Weights of a small image inpainting model.
Model: 32-pixel images, arch edsr, norm none, activation leaky_relu, widths [96].
Training: soap at rate 0.0025, 24000 steps.
Rows from block 8 of a small image inpainting model, named by matrix and row number. Rows with one number belong to one channel. Each number is 500 + 25 x the weight over its row's rms, rounded and kept within 0 to 999. All counts start at 0. Numbers have three digits each. After the name is the row's rms in percent of the matrix's.
Before each channel's rows are labels from the 100 images, of 14976, where the channel reaches its highest value: "strongest on" is what is common among them. Only what is clearly more common there than usual is listed. The data: renderings of 100 made-up gadgets, each built of a few solids, in any pose.
# convs0: first 3x3 conv (model.blocks.8.convs.0.weight, 96x96x3x3, each kernel summed), inputs 48-95
# convs1: second 3x3 conv (model.blocks.8.convs.1.weight, 96x96x3x3, transposed, each kernel summed), outputs 48-95

strongest on: blue
convs0.85 060:512512503489473485538520521532482472483538493545463469512513504500482467515495455504538474430493484561504501482515490500510514466501475462514520
convs1.85 052:429527478516502445472423518498515507513450516461510477491499529516513521502475517505501506528517485483494517478557520489509477532528502521510477

strongest on: red
convs0.28 064:459449511514470504482484492541512489520484496486467516505494501476483492515494485484500508533525500464499504484501516467455491514479516482488486
convs1.28 059:520508457534492505493509475526498437510525486512552502475486473478505507450469500495446533493517491446471495530433521470452497480462514510486508

strongest on: blue
convs0.61 111:489487479492451502508473476500509506511525503475503533526480521476496530503533482475517502432526508509524465516474501440475490486543537496484503
convs1.61 114:507500497516454490449525500520519483553472501477485484486500494502520538506508467523432509492515477487453511497498489495483497519455452512524470

strongest on: purple
convs0.33 072:463506467479460504508486491552491498511518470477537488521466526501459481464516513472512514516465499498489517519471475522527499490481506494484442
convs1.33 066:487491492496486481466448515548445463485494481498503447493510559496487482510492451478479464537500480502495504513490502475489475518500474490486479

strongest on: purple
convs0.74 081:473478467514528514469499509532491472480479510505512513494499487446517480500495522504497492492570516458499502511500479514433506501515515509514452
convs1.74 061:505491482500531469514494495526527436453488509493499493506494506521487517482490507466525505492526497494497451479461483503519526507529484502484537

strongest on: green
convs0.69 104:479486471478512507524480510429501520478514505426489505510471481502485485493508422506482478507511504502510491481501476465518504507490511512495530
convs1.69 084:480470514527493521492467487428498491519468442503544449520500489496490509500473478504545502522493449501513496475493461508499488487486486512515522

strongest on: glossy
convs0.48 101:511484509535447530515528501524474493477499490478506482503516536422514524523489497487483535464497499484528510480535450545519515547467504532522489
convs1.48 121:473527499464519473462476495508529522549523513500507516501499442492457493473516512487496474502498559485469521509439531489515513438523499487472503

strongest on: red
convs0.91 116:484507494510479506551501474509498511473524524511483459499502500502472477500525465488503490422530508472492503523504488481485514488454521541489494
convs1.91 095:543491468472462509446502502526496493563454492487530518495522463533519523517475471514485515480491496479508528485524558521498490545534496493515472

strongest on: blue
convs0.84 066:465454472475501492514493527505492524500498503512524482473458548464470511484508505567497493473529490465517528501522539450490463469540506515512501
convs1.84 096:519508493512511525506491480491508448515515472506485510502516484535470543475495530524506473495528476447490514517535476519453495515498522508518524

strongest on: blue
convs0.58 074:465505465517498480504449430481507547503491508520519490506530497485484506476503538436472518504538491478500474531458532505528493489508512442491490
convs1.58 068:530487535507499537496570494484503449481502528497506500508469512508533478475497488518497479532495519494509486496487479463518511508555571537489522

strongest on: red
convs0.49 156:516497515485464493512517536472535592495509539523496525508517489492513508521524519497508510486494494510471488500537539514523539482510523476522517
convs1.49 155:503460490487475516487499478527489431506496454470515507506494497509497493501471494497500515544491518497492523563498472468457477511491485492492460

strongest on: red
convs0.11 108:437487504494545488514501511519470498482526499453523555516534544481487520527490471478509500483565518494507490531510473497490501520543461499509513
convs1.11 111:517523519484528470454513500497477518479481489495481454478500466504515489453494544498473469504501492495518537514499496500534503514470515517499503

strongest on: blue
convs0.60 164:481482508498470516501510502500546556474524499495493460514499508429518492499510503512533506530524521508478505508516481545525487482482516507500462
convs1.60 086:505518507502516516525497508523497476477537486491479486528479497516475479488508444500560508517506453575512533459498508455492492515505519487493517

strongest on: blue
convs0.7 136:473503486513474503510461454502517556506533603478505471508507511474518490471506503470526496522517495510483487512505503561500467502502530485494485
convs1.7 104:521546498474481527509503490507527508487532520506466417489515538492481498477484472499505510534502533488493477529509519519522482502536565492511561

strongest on: red
convs0.9 125:535494541506522482499489474490499462486478543532495521498511477487508504517480521520538495416500497521483493472506529557520513490480487473509456
convs1.9 087:550459479519476490506483506543523526529477541517501515511502515492508485477535505473493476483561472472528528505501500494485476479483503517501531

strongest on: red
convs0.73 059:530485525507485467513490526536476451503507523460483495487502526491516477481487522573508466491481503534502507500474497532459542491499494461498469
convs1.73 052:482536500525549494508496473503517524511495502533512509492510530477491511553487481451504591487493467478484540478533496516486492514468503508484490

strongest on: red
convs0.40 124:465482480518478513482459503534466501471501482456500551519470512471492507509502471493508499509606498487500500484495478510446501503510512494514463
convs1.40 084:506474442518477487477481506544508451477485494507526497499460489522475470503512494498521465539536545500513481505513496446474502510514481479494481

strongest on: green
convs0.51 078:501501468480457485484445494485515468494498485500529499512450513511438508515503437508490516501537506479530493455480497500451515516520505497517484
convs1.51 066:471512455515472491484499496471495448500481495476543483515518541536540510483482472489464456511531497470496513490478505490478499516487491508502456

strongest on: yellow
convs0.39 149:501477506513491467454465487475506515543491530444501462497499493492508479500489436486494499461492499519505506500479542400515483502609529517524507
convs1.39 135:511509499494521552520539509497479475417487490511499554505488507514495513537492513509498517520529498502471493505525452517503521488382445495456508

strongest on: red
convs0.38 100:522491506479510512541459475531486517474459517489496484515505500490525507528474542519499465494490495488506486510538475456507535518488508513501500
convs1.38 092:497522521541470490464529496504485492551538489507454519501521505499462509476509492499485532511513506496480502485466490534495500498497468517513505

strongest on: blue
convs0.14 065:466506506514512487485483494529525540501529535509513466531488531496491472515525493525495497513441518484513501500494487488527522479489509507466466
convs1.14 058:543519510496429523466475497511495512509501508502498461506518481515493498483489485500509523530458509509526503486550446537471454517521550512506531

strongest on: yellow
convs0.19 109:510507533475511508526516472509469510460494517467505472476489484501491524484470436533488489477501505494492518497518521395516533484627532506503491
convs1.19 099:491477475520481498464467487496512502579526486496500514503512513494508507490515499495519503481514494485493459506498445504478475496383476484487514

strongest on: purple
convs0.86 083:508507475482546484514485535556504538504514491546501474496498504491508474481484488495483498463516492487483501499519480500520523486496507498485489
convs1.86 067:467527523519521432515477502530501472510482549463516480517475507513539500513503465497501501520444494495522514497472505492513477521536491492500497

strongest on: green
convs0.1 133:508487484493484494518488468440475573503517513473499471467486507498484491481504456474502495503516504517489483478516460481490506487499498457498537
convs1.1 086:478487462482503573526500497456512494489494475460515487516496513513481492524525487502474493507543480510499498479479517471486513513481509500491505

strongest on: teal; green
convs0.64 064:475501521481504471568519495482501518491520526430481434498521525489478484491552519487493458506482501494496513469536480492521493504499537520462494
convs1.64 071:524508484483467526456513494473460519486527488490488448483527462484491499488516473481532498513488478502488504495537484528510486501525493493501516

strongest on: glossy
convs0.20 098:464487521490492477501531462467505496560488529474496500515483472515505507510498435501541498501503511433453506494514513496467510491407491537519490
convs1.20 114:507499490488439540503453507499494486432487496520484494519496537499517496478477499517476506498490501476521514500506493533530504527576481517503481

strongest on: blue
convs0.42 062:478501493490496469473450497500484519519482547474503439509545524450500489520506566449503494492532514481525475514494503523468481491495500539489499
convs1.42 059:526496470507500539506507492503476500470524477499484473467476470505484510448489490491531486522456498445513509474512498502491494501528522515473527

strongest on: blue
convs0.3 070:449459479480500496488506420514456488500514510495490532475484518489510460530533544503462468483527502475510503500475498479554505507526516512505508
convs1.3 093:521483495548569484485469492509489462544513488484556477530476490482459500507510483464481532498544465487536494521480482499467497489505506516514517

strongest on: teal
convs0.41 075:457506501490486448493471522492468497489515501477528472501499535447521491475513513516480540535497476508510498493504473516516443505518516495521488
convs1.41 066:506539472528488529454503498462521516480545510489519473497462514531480494465489529489483481477507504470522520440503511516494557450494528509490504

strongest on: yellow
convs0.90 088:515515490470517508515495486529504508468482480521505496517520462466524475494462520519535488475503535532522482496534487482492513502510505479495505
convs1.90 134:514461521537536488492512521497521505581498504493479503485486536503451502503509528493441510493526425498496495511475517486505510490500518482488504

strongest on: teal
convs0.37 080:484496569470533469524495447449514518500535539446479441492502495530487473481485511488509482483469488517477532514467498552531517492493539504493468
convs1.37 071:526522476491442515537515478492506544488546517567481426485539482488486482517506498479506487504471510475571490491542517468509497512526489534481524

strongest on: red
convs0.65 110:480492494485517541496518484507514501493474509491528521508499494451482514482484477494455525504500501512505509493468495471510516511555507523498536
convs1.65 121:514508514516513467487500511514473499512529530508489493489516503487550498502481525515531464485494473484531509477556536484507491489459485515490468

strongest on: white
convs0.72 168:495486438488481482492450463490469518493500576539487524488484508510497487495504523485487502546538498470564494508454488536473506506560480503502445
convs1.72 100:515542481501493518494489487472477472491493511483583535490499528510475483515502520482500474498512465430584471511499504541489495499551501529497495

strongest on: red; purple
convs0.44 108:529511549491537479488510479505522494489503548537497485482519482475498486495486530509518506447471501502511520453484526558533492485495491472503491
convs1.44 085:503487493481460477471507563570512474488480549475510524536562475532492473510534474538546510503494486502520516526480546499479518467529484532518491

strongest on: red
convs0.59 062:534488522500541490530498502523461459490426488461502490527522495502513491496502510498506480466511491490459513477529488490508469483463531485487485
convs1.59 056:476507486481510455506474535539503476529543489521470495479461479455501527481482475531479499520498510498493491494442531482512515509477444512470489

strongest on: glossy
convs0.4 070:504501484480485465461476449482477499509528519531525513493456497507461494462490479457492490475487498473455488519496529492508472508514486492542510
convs1.4 088:518485528491514502583501495535502502520458499502494506520493511500571483506526499496537491487481503524543503471510463510492535510514536509479532